Rows from block 2 of the text encoder, named by matrix and row number. Rows with one number belong to one neuron. Each number is 128 + 32 x the weight over its row's rms, rounded and kept within 0 to 255. All counts start at 0. Numbers have three digits each. After the name is the row's rms in percent of the matrix's.
# fc1: MLP up (text_encoder.blocks.2.mlp.fc1.weight, 960x320), inputs 240-319
# fc2: MLP down (text_encoder.blocks.2.mlp.fc2.weight, 320x960, transposed), outputs 240-319
fc1.642 098:130132122119155134143086094115160078115139073075118120159154102179173137151110132096062101142104106112094111151116125103089118124141188158176133061142141141068185071099067153054163190105100174133163120096160175164093075119131116142161119157
fc2.642 083:080102088105142096108205159104076183089078180179159152119052114114147091164139131151175165139163158159111131107161169100104093154087069107134092182131094143166070109142174121147104080142165056152143114109118126103176171133125164123108127090
fc1.643 102:186164161070129092123108088137125179108132127126136174140143203184141185152187140156091175151111151111183166127157133162128076118166122134072159129171147103168152175137122123112076171122122158157169165078092110091102097092146118155181170129
fc2.643 084:076080098178080156165089091140119112155137073111149085137132107119072136129070079151177087100142112138140150080125098114123182123131090098182099171108141085116116070154180109082145123151119078115119177126101164115104184164141094083102100124
fc1.644 087:161128093168079118090084158088120109112165120089094128155153174156181121128113100115127151151107116142054149087087131084137138141143170128175122117178089126131131118099121102147184128197124133158079145160105097041145180168141120160108093121
fc2.644 076:171118175086145114140132139177089157111118098137105160134138121137095182137093114083121133090124127166170142194112086130179153139153077142088146125096134133109175185123160098196115138091114096118192129110137144217108129085116123096127154149
fc1.645 094:147144153161137082115140135105147138168167141096152149077136140094091103142182092124101127087156119134132081138090127154108112126128062102100090153089082148139118129165114100175107148184161163151171146142168097109177112089078176132134132138
fc2.645 085:158107117087134132115123116121107038112110108143099101127100166157150160174115075175112115148068094084126109083203112098107110110148143148137120138142144125098162152056164144097136167134149121132079125090058103136073114186115139121112169102
fc1.646 100:118148091078182096136096137138196159107092129109119118109108132097117121176128172144138112147086116133178122171166131145149088169141143092123184151161166101120141118143159192146084168121121167172075147103151120114056147109071081149133081151
fc2.646 115:101096126169113171042149073111104150078098140117127132094069063175165116152163131150115150128162118142069120115139126098105085089101144135173078119052077105124137089146133078106145100099102120104180090154129168141199143141177197112126134120
fc1.647 107:130123077173140153137108084144130188177165110091133199158120168095114120158109068177120139165147183084072150153176075169089154133110126153071141166103159094094090143142160170153098114177122141140118110140151140108073211156130120117081144133
fc2.647 110:133142150109104111131065144118148087080158089123124111120097108147134102103144153091105140112110081136099123089103132062083158088133139079128134099086085176154165163126169120074137121085099115125159143141137116169143073103126111072178101166
fc1.648 096:111078123117140169165128126094120182112165142113078118163131135128186087097144147156108143107094100124075138184123116163141133143107069139141083200083171135066139101151098178154102057107084123079170165092129078147102176110140173129100087134
fc2.648 125:138133171130184095126134110165121133094116112139113154089094035107129100166141128154151140172094189183189142095132109099167087094192137105160137051152085084180160143178150130155107182134154125151101101104180189087145166133199165114157149166
fc1.649 099:128121125119123175107091078110125121116145137097170183097069105081136177099134117192134150104112092110162103064071082086149116117153099172127167168140121157167140132122144117098159083130171157129075186170136075100163128144103116119175107206
fc2.649 130:128108153173138131142183153131069142155100128107145114133128163153115145115104124072089178130140157136147145130149152108156106108166160142085148083194150155127098092082174162149077115114102092098169095171070162103127112141122138158054123086
fc1.650 101:188100108190140152073077094133148150109052174126177108092117100221157198165131123157083142083083121112152111119137172116106119160064102099082145121154147102159096174144147115136180161115133160111162165158123067125130113156134134161155146161
fc2.650 089:159126144087135094188122158091105135149171079120087180135143163121111113129073147069140118166144194138155080139089119139165092089187168131160147151136088143109122124107159150127116108168106069157138138150133186108103122125084129114091067087
fc1.651 102:133087121135119147105131092117102125152200110119142143170106158154128077141132162141100142093161065132159087148110131194123110185125141153090155155129139150150149084136112066115088100140084183125160122099102116134111137089178075138151119172
fc2.651 091:092151145117084104170176158160165111089097169097101096136166141080141116089160161099188161137117153096159148172101055135162146118115151127153036147129058147091135127110122178140156125156139105123054156131094143121155160131073168134109076091
fc1.652 097:153119055127093174071093140104144144093140178108106105096170138127176151205163074123073133132097150089084117161136110119136137087072135088159074183129166149094136159157108076150112159143059150166117131151123094118166104146123097104145113139
fc2.652 123:124158131107179087146121160124151199128139140103169176112060106143120100102062125156141105134154111172146111075145139160138114140180085182174187134118093126133096131145210150166113108135162098115167131140164096180129140080107114143136150091
fc1.653 107:098147169115195096091112131107068154100112131180152099152143206167173133112087155193151132099125173165125141122179118156086126145096115140120141101157107151092177146134064107104156077100073120080157089162089135162146210161098093113079132131
fc2.653 095:123092091078067141095150068168168092111138150101083122103130105138083117080117115111129112056095079138140084145096114116161142166120064094135143082115194145134089110141141152129104172142169157172161201085145068119128065146087143164150150164
fc1.654 093:138069139107098090113113140093116099106109172147123109142129091163082122139151176094124129061113144084140154152165085134146121087160158135094099100175161131085150149118069123111092192170108154165196187157119133075090146094126076083147182084
fc2.654 079:164160071141129172145153124141157155170114124066158133100159171110114175154107076134113128146129175198126112133070121158072141191096165112121166124127111142190143182142170116119135076141108083126092076142130126147169100185108175199112138085
fc1.655 106:101113108193123107176110106095137140074160113139140173109063176096085079157110071176095121160104122129125109148161079175150132163137106127108160105092146160104137107076099123123149088087074169111123149159124085168090155163184157096087146123
fc2.655 153:142206127118160106077057127126134090129168112112111126164205115177141101129117124134123114158160151116160071000146073114101080130129142085106091116138134098136127105161143149112150161120207073162090088111179171146120166115156086111161097115
fc1.656 108:142130117140102130118103117079090119103110144126133111098173120071110093175157109063133113106138045169151124130124097134119112184113148175073124157139158113118109163173070139153104126171103142131137178173109167146131140118126084040124140133
fc2.656 094:153148102090179105124177147139159175130149156096109151169104143192117114085127107175079147112126202116110129092140137111109227087145172116154139129177091180170126104153156098118061120115124086115105086094145117156091119160132095174096163130
fc1.657 103:084108126174174114154172141103180195143111158118144121125115117088113170159066081128140168127101131138120122175165151157125117156131129131112144137177107091196055104120121167127132174079098145117152155132123103149157145128121135130181122067
fc2.657 076:170153124122097144074071114136074093135104129089109170140158178201146123157174176104158089133152104139179134132108146092127114101163164120149144131119116151104155134095147137103126070190124098159152145175132157096114136116077115163072134126
fc1.658 102:163085143147081190073094128172177131160139146090126139157122172102140149123137116150139063097112130071166167107085125139103134084151145134167077133155110175073098180143113142169067106163120114163164088072137096104133196093080117079148117121
fc2.658 094:107144138162162093166193143105105152145089142140083115080110087169118183142143153090099147159174134155148124152143160139082102124122146163118196140116145113180109081123150140132143157098199162109135140153111139100130098148165087148087106086
fc1.659 104:159155130101081110086144160116100145180162165125133098136108144081163091152138152132110143172130186183074102136099146154166073111055124118117152100168131124194131140096090153136156094182142116141117079136150171091122131117124141120110053120
fc2.659 099:096091141126144165155139058141184086109116096140121153108134143140121135110103084108150091079103114049179127186075097119114169155157127181109114098116088163094159073149145159144119182144127122073131137143159077166159118144104127103201133160
fc1.660 099:166074102096099120134196109152118048108063160097126075161140129125101131167136136130166137098093101145183131107154119172118111208092126153068101132152174136104128072190119183119153101106114133107169145119142096124191103107082099164072160145
fc2.660 120:071156085159091140160116122064131139112111151075186146076079100112134154123058141156130118175185106117109091160086113127101180199088120067165097117137096090157124082154084116123076114118151170117112146099107144166084122117085175108128153116
fc1.661 095:135082171164087113129121102153121138117053062141104118114149073121178167151123080071092082130119180072091098110129132107147158128111129149130104106124158130193125109152065124149105112159129146137161151099149119083116170120172100066152123129
fc2.661 079:129130090143122143163159120109126125142176153103164140148126146170109159130135152146188168118144148087148171113070129111073130168150122174186143140146092132116151065080183110106148091066159124121070101104111165194127076128104098211161147113
fc1.662 101:155161174118150183108075180102075081106168069134117139178112128149176078134088185124123150144109131147108174138093120113156128153148081126165118066117095106103150116094132125071170153112114129144106150131168102095145133173099104107127112096
fc2.662 090:170104121151139105160114143126159095126114144116067126102153159088123131076093094147106120167140158092137177072154121132133091089087097171088125136096139123119139163170127099140129111173132119165158142112137106151140142072138099121152121200
fc1.663 103:119111127125099148102086144138114088107114131090084086126143155120078158171180148206138187180210171155091114126138174082077116177128140124169113141096171073099162151113103077078126134185144180152083099182119138121142091169136114090108091111
fc2.663 101:145157136128178120089194123138181148077177096144152176085152126142161067061117128119074093176105082120152123109176099158169109097138093107079075113131092198138128102119157149126153134131114061096161133096149066131149198115135170128144201122
fc1.664 103:129118115084165153137086153117166108194109149098026137101146139155181151109155148126156152111170149096137110143139102157114120158154150056136145156137122153155077109185147098110083092138121198170068081112107077139128081116146097145122152141
fc2.664 107:148164133139066145093157109159065114124157143152181106161159110124075115176099138108084150172172181165140132147128135157118207153108154153115061082147201131117112178087146170138181163181132107128177162149165163095165130116097143110111125108
fc1.665 098:122134109136105120126154120160133091133118131090139163102074123137140107138121113147123168098144154161119110136098135163140125140078145133165112178151106129085120140167170148161116187094087165146125060146075119088162148092173078106156074163
fc2.665 105:117103109091105131139083158077100109101133096204116113147149112089160093131111098101125091115102104117102155094094112093119167139160074107073131097141149081154159144122152161083147047132194107113102138109097189173123169154080148067122106132
fc1.666 100:159112136129198135123179077100110117098109134124140155119131098180089205141127097130149132074160125073163130092137082122201130119135074099130163143117115111095174114150087095151169093103130090154117127126093120115170115139114182059135151157
fc2.666 083:120146132149053149126115151141173158185099185118107132165124180113147073112118140093125102099100175156169122161123150116077118124169112194142145104147185165135083144084128156120085122140114153107143101090172161077107138133109105183117096112
fc1.667 098:128162104100155088129132109116085101081086072134102129127056147149057144171119066171195184110151109087093144098121105119111084178142149180168134115177158099127069155094103089128158154090123195059067112117122139118133162084153097114172099082
fc2.667 124:164106145152097158161170160126110150144108193139172126088147104124175082097145160089102132173151139179096121192101150172132196114075165090046079156152069165169078099137128149122133169131079149146086143124135128160111119157159134177114162140
fc1.668 095:145132145142141145145095092125156117101162160093089127191138106196073134099157123144141099179087119128115121123098097131149153093171165131107123124133130171159150119116112158104169141166111132134075141074141151118162141112162131131160088195
fc2.668 095:111129134084152157127124156183088140178164144150113120139136138103118147128144152170156095134122085138124205095153151098129089151116094136103168147130115089150097158160059059100101110114124144099184080148085137150091125147097101129123161081
fc1.669 098:152103186086119127143171124139135167156126131094093158189126124127129118186180089087123154123194109159086129091166086104138100116150118181124134180097137133180123155130122160118093115144113116156081126116156112115180156162175161103127108103
fc2.669 119:105203072171117201103132088078092127104094115180162126084116109157133160092065145105162143129094160134136124169109176157147127150149198110143104141196131127123096108120186157141116115126134176112085149100084131129105137087094170091138104121
fc1.670 102:161105137156143103046138111166131111119126110139124138056177071135103113150139146186167126147136095126117099128126180125131146079138105108163099124145071172080052134137107128120112164143114105080141158130153146142154184154154160152164117141
fc2.670 078:137135092125136094162136167099136164162122107159117101197131185126134089137097147107124116140117178140175161109178108088139133186153132133140141161069163082166209096072128147134137114127096154170146092148093118149099111122069136135098202102
fc1.671 098:122100103094120175130104131144066121151124103176177135173164145193137105184118086076122086108088103170162093158089096110125099065095179146166132113078106167175131118098057169080195101113119172132140103146200120154140142122093170164102121160
fc2.671 075:175168144182131093169126105142216130100094169137090181086120133086150090083168178167130167177135146128056180108173143168086112195147098088110146125181157115061145133161141112155063133134171106151130145132104172126139110122174089133115131068
fc1.672 094:200099142114127175103123111184109123167117109093122160117082151162126176113107146092079116189175181141147100130131081101084137119123113141165097102183108168092101149139173091134112138154085136139119091135112099106162149153093110086053104137
fc2.672 080:104156163184125139085141112112107188099225146151141097163138127139132152171169102152176125014043107152175157147175170102151137154130102082178142150125140142166114180154088194130156159119157094151114150136122141151047098097155159112169149104
fc1.673 098:089134136141160180146180052133078174133065100115103133118080118131205155152088131146121147106087136157097170172084104085148092098171127123122121197134107120103065138147077146126104102131134124126100158144143152114158134154153118176148138173
fc2.673 143:217139138155190178075166144162147126104135158160149125089161132122113136142094155174096113122129141133109138117216137184101120114089063150083144131097100102117137140145149117171132120169146165136164140154124161171128174142104134177114093079
fc1.674 102:177122146160218159140143131091118133136091139126096212165132114112101151147158186211116140162129164148119103108139138112124106043093084121146170130111127167143118170099186097147143152174139105095136109149100139117105176172113104149187145078
fc2.674 106:110134105113108167108143169155142134134159119128139104155173089115154149143130101154181091092143114141162134058128137116174142156122173119137126148166128126141110108149118177118105145158111115202179159180161078052167044135110057127158148172
fc1.675 097:119106072172055148159100203157160128109146138128044090104089143161108154174147124172155136149123131147104172115093062116068103174156159121110122059161105125162132116048134193096131158064180120146130092133147044153134098072124152144106115103
fc2.675 129:092135187093160137129135176139143160166091113114138142128183110076165088098095111082130114165173098137085181113201139134169108048137072113103088171118132091111112118202135099132121125190068115151134127100152205110139179077125156203128133167
fc1.676 098:146110140145166118153094111111125084141091136126140171140124166095148153097197154146080138162079130123111179158168144055154124138047088155118169121147151119116097158135130117139144135173121130124149107188071108090129085072105099105112123136
fc2.676 086:137137103123142163088146096123144136129181133113137101144134095144160109134085072166151133101149160117150032112124129132131129131192192041115090164152069097122137123092155135120167128073104080148144108112174109173165174171154108119133083157
fc1.677 095:164137085156174087127178117163115061068132138134151148098090130109198133142107141105115120054166072085150109145130073158142100124137164191132118138131090109071146093129145134117129222138195100108131167106134109079139141119168094127037165141
fc2.677 096:117112133118093163165080166073132200171114118091135143147142129132088079165124130103139151186082140141132126112159137097124147100127086113174122095145149145188120175143086101128052067142075145150126093147136151113115082105121139130182096107
fc1.678 094:104157100140108093162128094083168149179175123143170151092152114162152128071074088148129085105100154173128094164098164126155075133082110126102154124103132149140151092159070110068139134099155180145112079154155168108068105093126195206180120190
fc2.678 079:060123174147138157056106189143130108045090154142101126182156118088116087150144173118125186135125140142096165088162104122094133127156164089131111098128066122107146152140173145132185123134122076081085157088099116154175124124128108081055130084
fc1.679 096:054130121158155142114118127174113197126126118084077134114124099178094185094108171134176139146119114097159129083082139138178182139121103104115115216083127132171096073103098131135095084136145150140192155158113148125086162177065140132169143114
fc2.679 098:221117113100118136176124142134147087027104137172095082146147134073155142134115120123132104069068123110057139101099143105084112142148102138097209060172114142085147136142139114088120149146089108129129090114167150080132076162127140156114089151
fc1.680 096:078079104154158174128155164124148146115114107168190096091128176165123101128110180177132148157085107092122123134144074147068091153105048183105108150085134145149166165186111146110181109117130119177095101121125075152158153146096116133092077150
fc2.680 071:150156162095121096134172109096076116159119180109111142162112068060121112140124084084151093146130164158123105135165137122170170138111216097160168111169131124131121136116145098142086141167127102102172139124108149113122139070134133159137154079
fc1.681 100:125147179103112154101067096143103145123150160143135171156139111177149126123134145115119108174084081139111084159093079137084137171170111145116168104115125159103100086164108165133082166098206150110144107111170161093158100090107070107126140102
fc2.681 098:104081122131140124173164188130095122114119090131129084101088143143141140097075106166123153072171104172175174139110130112157109114097195116148084162117151157187115159125168068114157146140055087134123178172089139149096140144133123157087134173
fc1.682 102:127139149161144115133143099148159077123120121096150125113152178092116138107102136104099191138190107160118142164114145142132147089152179111187095108133098141164185130086106078130129096109157125145147177159138128107087200099165115135183129097
fc2.682 092:144127100102115117138139127071118160093146117137140159133141153088143123104131096180148094111082142082125123093113097059122118148131101113068136142167172161120091154174123183109117179126086129090127092153113166149151076133156129125122145171
fc1.683 097:115117105141074188124182099133127066123105147136112100171135148173122122122052194162136106127065108128117118102100140119159145167134106074152157201091127103170077166168143105134152085135154102133171126125154150126124119180116126127083168068
fc2.683 126:169099141168100133150122065074106227109142097120172162108118153123086177179128092108120113099179115100142109134164086042092145132132096145143083082155138081132193115107079128081074089135103153139140185111110171168113121075142167118121152123
fc1.684 101:122181135125134081112136132097112107141104125182143102043150127165099106168148126120150064167167184106143172158128122088066132096115182169121131120196147133089099145169132098165133099105177111140152160132135131103140090062120160125175141161
fc2.684 083:148077115150133164124124079176141120147173067110098113172097122120121130117137110132125184140172077113151108107176112174123128112150104095156105159105124131132157141112101154099136164140110087134139077111154159175168171154164084163085121128
fc1.685 101:083172135095125106112079148202097145136144115095216129110121087104099169135087166084141088143169108097092070145123125094123137143168120168082121091137104128065164125100091129094117141162152091145147081129167170135109121093137117135131166138
fc2.685 077:142119104189163168143169131082179142140104190174090150152151159151097112186148150133096147136100105178105198094116104135118112115103174114141163097133139089164114131164157087132111125094104179117109145121106118149155184117093121100102054128
fc1.686 104:053113113087159125138152155095073131113111198079135135129126100182115087083074112104173153164118179106112077145165152145059111170078118057143080163107122103116153119166070144095088160148148114143134116147153083113135099162134173098088135103
fc2.686 088:199146099195138103144136130152123180135109103126164084101182144076125117129160144132097118157104081116130184210122140175193128162178102186103167105151092172183098157168187142149169079110137120124144113138136171112124105083092104142145128141
fc1.687 101:163173119191186127105068095161146120077114116099125099121129129157157146138166164090145129152105074096136175118193112108070082116159123136159124202112156149107110162104161154100081137134136162149192136162135121073079137104089107178162100057
fc2.687 081:124073175093088097164188138107139209108152129118152170112125182120128155130065108166146108089131168153155130112107179147185153124127168140107126077118125102171112104104101104121173148122121098106074157072149166180124140152146155112083173141
fc1.688 102:139149141105134130078098102143125114189102111201162112101140108150182131118171106181119125190103142091167102119138124184089152107188097125144132119101119160154105165087145123109139150135106119112189091088100140160113160110155106108191178149
fc2.688 106:079114123121200111121113114160162131118161123070068098143108140112116167120126152100115155130154075105125144143108138117163203132075196154123061116142144188119127117134056100110125155154073125209076151134116099091130136110137080086128104112
fc1.689 102:164116081168157143170120164147125133097168173085122172142127099144120115185132103050060136116082143099069137137124106136080148098187120111107092136166097119097149112120165154134123115122113073099109102144074121104080139096096127140075189131
fc2.689 081:153122167081120093071094097134157097154087085138116069132120123122121177131127147192169090149164095119199126115107126097185123141082106189156122131143131159146141147190100105161069162152097199077137141141163118139177093163150102156178131116
fc1.690 104:118103184125115113178151135155072144146148080089180171106120146168126135129128139182170172142143128114077154156180085152155132177110102177157162128103090150196120178135124057078135188140170109079133145142116169114176131110175165043163078152
fc2.690 085:110158089113129099071170146048170074140138158167085167143118140089127168078146062027084091112099151112142147118049107145102159054175191122127152130175150122052169103071132176168131125147126133168110092108176112157044124147141139167155144071
fc1.691 099:116114107107124126169136116097127068104106176106070124078112093101189154132138108146126080092126082144084141127100136124104107165162184120163130129166112079122112126128116096160110129127109116087146136097058170092157115183067121119091144104
fc2.691 080:164115128136118120076128087159142206085124060124176107170135179172084102164123183126130124152112153110173087137145133118153144102093099142097128149170100131124123144096185175116141128159119160203130136183174107170109160069155134070117137182
fc1.692 099:155150153093121181169124138184066119120092091186131112144142078146168096157099187136096087071097120150118094117140147117195156127145124154130196130083169099134122129080074184079109125093064104100113129105150128135171159131117093087104150151
fc2.692 133:109101107079124079111140063104162128171116167165128151166072110057124146145130129162144158214159134117161119120105094136073090118090131108140150094146131111143119089161135094147101131120177156142115145156109160083060142102118145175175151157
fc1.693 096:166172192077098075135128116117103120138141133139190139172135163128109166112083165124178093108154137128108136183126167135112081115135126110155128122103130141094101134154113092184123122106158149121133134128153178142077046091069156149178079129
fc2.693 086:125094089168134138151133114117103175143159153140110151091074104141088126079163105078138117103144138102104193078120092142139185081151130134149085151173144116191168148091116187084162181117136158132139104181106103115123178130188127131076119120
fc1.694 110:123149126125118099136078150048119121111108076161100148074139166145137121155108167144201161188106170178100126180088102070233148128089085160139171145138132151146123083116157129140064096109162094164146151120160173134083131184076189118117093144
fc2.694 092:146097100113138143098160123139167104154115145059114163185115156154126142061107067096071135075124130070147079065142131160072112133181147119085111105163119144060141157102087145142192129142127185117153110122104079127199089112143088102126140110
fc1.695 098:139094160151138081203088117086141147138138107121154112134185134169125140186090149073106131130099092201166155196081173135029095187113096141096120164132154098091158154110086123114160104118181203114098085142146098129119087156148137114140112089
fc2.695 077:089110070104128135093202122118106133159130182128117144135099152105153081050184090119155144154142142107112102150172133110185110118159166163119129128101102171174113093148138076119106147135105053112160131127114149133119149114091137181075113157
fc1.696 100:175091113141143150095100155155160097208122121150152125125179109139125131134157125126112129109189176116100177073133100081155104072124101158167124151153156101125136138136104176186112190064196126136192139107117145129053143119126172083077107045
fc2.696 120:100111192073063155183157154100160201112167142183137100153108118150122115153116164092176101056065167172142095194141125213129193086116185109164143138152099190104114111178125089122187094174047151120150145139147128134160162107181122171132137153
fc1.697 105:175102152151159118084069166128144168119146146104140112190136126108116090153128176091099104128106125126135077146152078084055176091147133102105057184106127145095151183174125136084116163135140153137119159098185083105126214100111103142109078105
fc2.697 085:119124161149131186182159099114164056132128074162118154141110136096114135123116085181129150106118156126112180053116162154133079159077154164150210092129135161150076106128148122183147157155100114098120159195102187153147092180170109163149149141
fc1.698 108:097159101075067176155126104107160141158160072119158134125125146096085159091165126135082172086123105128134127102116161098110148168151140118165103158174083145160102128167144160148098118143163129090056135123085068151118096112137091129146165139
fc2.698 179:183131205128101108088122189164052126160165134098101097107142123182147110115158135134161124101116112118166109124054086138140104101125182139077085112122136164173169139089162125131106111139166092095099130138074062104139120112142048124116119123
fc1.699 102:125157126114106113091068162172149116156134094114099117142123114117157093125151185114133111159134154097154159093113122109084151160086096139192144099156153169160105155161075116153129113089112176170093178142117152110148130195125149114053127113
fc2.699 130:152161106151161126129148108127068159192087080107121097110162114111141171092119094072136146128139122110172087144175162144149123150183115148125131144108146155160132086085143161085098171157166124122156093142176083148149100121109088135153147088
fc1.700 095:097177167165149144121092133089135099115133130162056200165157151131140184143120117170146098104116118134156143083087126146120164120116120135163102186064127124096117170071144155130064142113113133079152148085136105111124103125120169121130112105
fc2.700 088:146093089122133104164149164181095117189174148115168065137119106150117136171166099073109150116141110168143168115100121125144130078106119151150127117203152151193085129183084127158135122169156116148130178139101182125134128165131074111109166124
fc1.701 104:136097104098153165140093144083161183140114142138094113146131130134137175172075135172070098099126103116147079120109113110105118083132080117194137127087115125089129117061179165134092102107159117157109162166126171111145132084082090174119147118
fc2.701 100:164150144125100133133102107141108166104105143086157086093096091134103084166115161157184060108139190122129158100184089120109132167108149123075147165171123115140137116194141077168144126146110158155167157147173123173115125115155176159094153164
fc1.702 101:161132170090115148111140188097100076099139166118144117105155096173116085149169085177190160201173171138128140130175122120142071178137151129162137102179121101119161114162130120159082141185163136131165095121076091136092153117102161077149195092
fc2.702 097:136121110083127126103164073146204143132122123102139159146080120083162136102194127122055102163146109170139062115108129137090154109087180091091158075094120143061118205118183117140155148076104093144082142182176148109185095107141112158101072156
fc1.703 096:153165137169132106104136113108075133164173152156109169076126119172167096126147161161132145098077160149122151074142167108108128144074136119096168123093167098072086090181066115136140075121150116161172121164099174138105192166088135127158084177
fc2.703 088:119052172092053116130114107125161108104086102141101120143132124087066135098089120194120117084126102110169117188119113176094099140155098087157074102079129193117167099129153104112125164104130138102124163136144081139149037130095139135062164137
fc1.704 102:155165116136146151154173138120137137106113118161099105084080116123082108102165140119197114179102131115087111091173162112126090108088131139128134160141131156100082178087081084140183172071098090062132116131120108093097152156113095088161166148
fc2.704 125:106130141150130134165101149183072157095157150114145147136178153137141144166071097159074114142110129111144146113109123144146105100123118093118096146092126128161115141102108165104123108171091127245160184094158150158168106146150049142124130116
fc1.705 104:080103095102121130134137116149192180142135190129141133104148183131114160065178101138140077098079108162128067080093109141171114118146134125122156158084119100152129144093116125094172097162125099105162117118088140152137152081112107148089091094
fc2.705 087:173132180149143149113118166138081102107073126162081116126154118145164123201078136110140137124140160088112176147142178096105177159154118135092191076134110150082175096117145109124065134084121137115062124171170118091161096140161186160134141139
fc1.706 102:126133078142084128171114135134120135113161153136077132127097101101152140124150113150105161104116170130146172145131105186148156094130127162155108141123138124118105115106125095092083129144127140092119118121145147169104122137159175087216150147
fc2.706 095:092161132154168145110115156150143102152129101115161128126178124162076121115127149159157092145124061128086110141088104126090168110112127106137113156090167143085152105127106168124180156161171138115096103163125116122142144086135091142130103091
fc1.707 101:142099130149147182113151136085111169087153111121119098132073163091087135147088129105163095169078094117125132184099149166174132097127103135188139172090124116147096132139075166153169111152156145118048111162116101116105110103190146142124177143
fc2.707 146:165153068079086089127150119166103110145117138149184153137168126142133089133149120156117163176151088128092118136150168143040156162123165106096103124137119186164114128120123083140090134148098148111151093131105152165115136130164140112144093068
fc1.708 096:159155130120078072104157093104132117101149106122129140092121176112088175118098155149132179100085152115088123133118097151153114143116093165103103097149134159156092181097135166166119072094114133146084106143154144104176096130123079084162121124
fc2.708 107:116158128148138123170069143135123145170124114156140037096118077050195142115126097166191116123151128125147084109133130069112124114152125118098176139113118120127122108138212134138149146117174115167142117186125112192087130159182142106075160142
fc1.709 105:117100117079115126087091143150141107170161155154149106085128163172127134098179062161201127107132126180157100115179156125127097139122136123164079116133128159121145135160160147195128093135121087176109128179180105152120136159122105093132130075
fc2.709 085:123156139185159110170162108121153145109163104105090136135123112116125080146071173123042143168191163064123131142107069087126144102145119092069199130141096087113115133111101112066105175110110145114142093106136139086130146101116190126073133178
fc1.710 104:119134123092119120178120120138081105126140062070155122140099129167132167095060195160121149114126151123170111159170127117114129112133092065106178163073086180089164096165156185170164133142099130124173163106097153138120180188108164127167124097
fc2.710 136:122060149152159112116130113107148145127103206162174065133165121105060135170226181147127135151137049131090135139129145122101116161089133155068086141138181072129072081144091082073091093097128119095155108129131162114124129114071121151142131174
fc1.711 100:123117140157183151152107150124109153079086169081123132068130146142118123078154163128125139196139137155084136172159099130089115131147126118135148129143140137106088078114141131133115131076116206138097138120131097114107133171155152091072118081
fc2.711 101:150118102055109086140181101108126111178178024149110111113131107129131101129134041107116178055127110109169086104154120110144137104114126158124100158128117151146116129085117094116105124112135080129135082121188133152126155151145101148072138129
fc1.712 100:159170080145134152125168141141131102135113115108156185163117113144156090148091084136110061146144167074205086130082141158129115147157122133131139135100168087179080104080167146180073119113187233120122133115138160149114145121107133160050108097
fc2.712 083:067086186160139090084103089134191177089139129144110097090160136162099134132117186116171168122088062168091160164214140135096130150136156101130124115187059154064176177139097148066137138172073071180130144155102121106212091099133102100152133076
fc1.713 103:138091133053119095105131116154183103100121166169153093205121099135092119177123121128144123103153117151099171104112099097104191129091145101099089147137148113103093164086134095130155112124052150094190096132148086121116174100151139156093061122
fc2.713 083:128135116206163167119137104082060136180141102111100153075154158111177123079102130156155130164099145110159097114112151178148133092177116140167142137099100128182157080118122142118133128105184086149082194167112160126118100140129108129177199144
fc1.714 103:072139134160191117164081127173110130196151120096140148122158062086109163158145122103099131114127147140167152112055141124116132136175121130116171076119124108093075096115105149060118109192138121171166164113099144086096179175138177140106133133
fc2.714 109:099092151135139201130097150092129168120081180146105088176124109139134127195084140123170148160176064130127136168145193085104144147091118157166120165138191112132143104156142149204059133077096140101080092126130127129130060096098094065121166111
fc1.715 100:143161154131090128180157120182190129094130139068093095113135156138121137117183158067135108152113177128085140142135108149056193156120144138138070103169103114119163150143169128128136180135088119124140127128152060109170078113152083143156140043
fc2.715 112:125116059125154128065132149123068161191072168157146144134172125145156141143107109130083137135155126140121139142125154147146087117092146139149167152115161129166063115119069136149129098125195095109163135173132170094114198064117127119153133144
fc1.716 094:145122070103176165113165120153131109120131135121131197076151106140122118136104063133110142121096084116153162129149175155118068143137084103146163079120104117168183163102118141180139130145146154135138161152073177144120158156131096073103108121
fc2.716 084:084104151127122122140075118102131094077160075102092042181093153189125119129086156117096087126107109109133090076192094129135159139102136108103144157128115180101126096180143068106103149123078089153136146100154048133086090136139170165117180123
fc1.717 101:117156164122120073119114152162121151155099074168104146099116177156135179133165148125111119152061172156105124106148129079103107136121114097156133164118167112123110158094089135108104128157132139134141158198065146183126230178179103082107097161
fc2.717 088:136124119158139165129121151113093156170156155125126138204152068107126085109062156117132140122152100086150097122144105166097112089141187126078137108132097136166152169164189124142113140112102121146109122032166113091108088120094141168103169088
fc1.718 106:130133125130172157114104156091176159120100135095133082086127056150084172170119146085159158189180128112082111165132107077065136183122121123155146125087096090141082155130148095184117096160130171116072123085096078055127060093115158150170106113
fc2.718 098:123168132075131128093122164132071122141117146109141092062103120121120083073118081105126122110146136149150124104168142172177174104119141098110107095180134152114166146150169142120135128102094118177183129197120124190141102102148059088140147138
fc1.719 101:075145119117178120150176093100151119118121121089089117163123188135130101182080115085146111087092142120167066149121148175141111095106141123157164094167097142113106146154083170125093076124137107129180119147175102115124114176129107152083127102
fc2.719 082:169148164150089145116083177129132176112112148166159123089141022126093145083105143174132137150143164110121185088167071104099108142172134143104096183112194100124157101127117067160082153133140187142116188081138166180110110065131148142105083158
fc1.720 103:123060118149110126144117148128178145190153173135107093084099056164132114160163114110143107135179173145113146139106067157064062104087150127112150104151186168177134134158157106142147182133162147160082146101113176167120137146129184058135090093
fc2.720 089:121166098092147129100178133131096143098150107153161165153151137075121114100130129144132099157137145080139140185167173128167165141177130133146094141134084114053162108111103119096130093093119094112156114175177121115148103055133100188126147122
fc1.721 099:131090166138134093094142166035115120099098150083129190100143099106157156081109135124091159112104131116077153102145129133137104130106074135155145144133133117147126129121095076147143105145115092148078117103150085151080092155168170167120099133
fc2.721 101:146163116119130155165176123207116113151149134109130104108168133129102138150130106113173125074150112169154101166127083127129151168180166124135100100100158177077143092185098154112145115099129189102122129147116163114163152150086162074102120146
fc1.722 101:115125073123081115097151127116159099092154146085116170105157089182102123135177152199074166120129111063174154158151126141085116156133088098125158091214106128126091160103147147103148117164132084145077140153156179145170146086115110123102135189
fc2.722 109:142087191179175108161102088167094143129097078132131092155124161113134098149095103123136094156143136167126134063176178111152147107196138173158110159114160077151140135080139081111165155094100155147177082093100080091088101143109100130114125110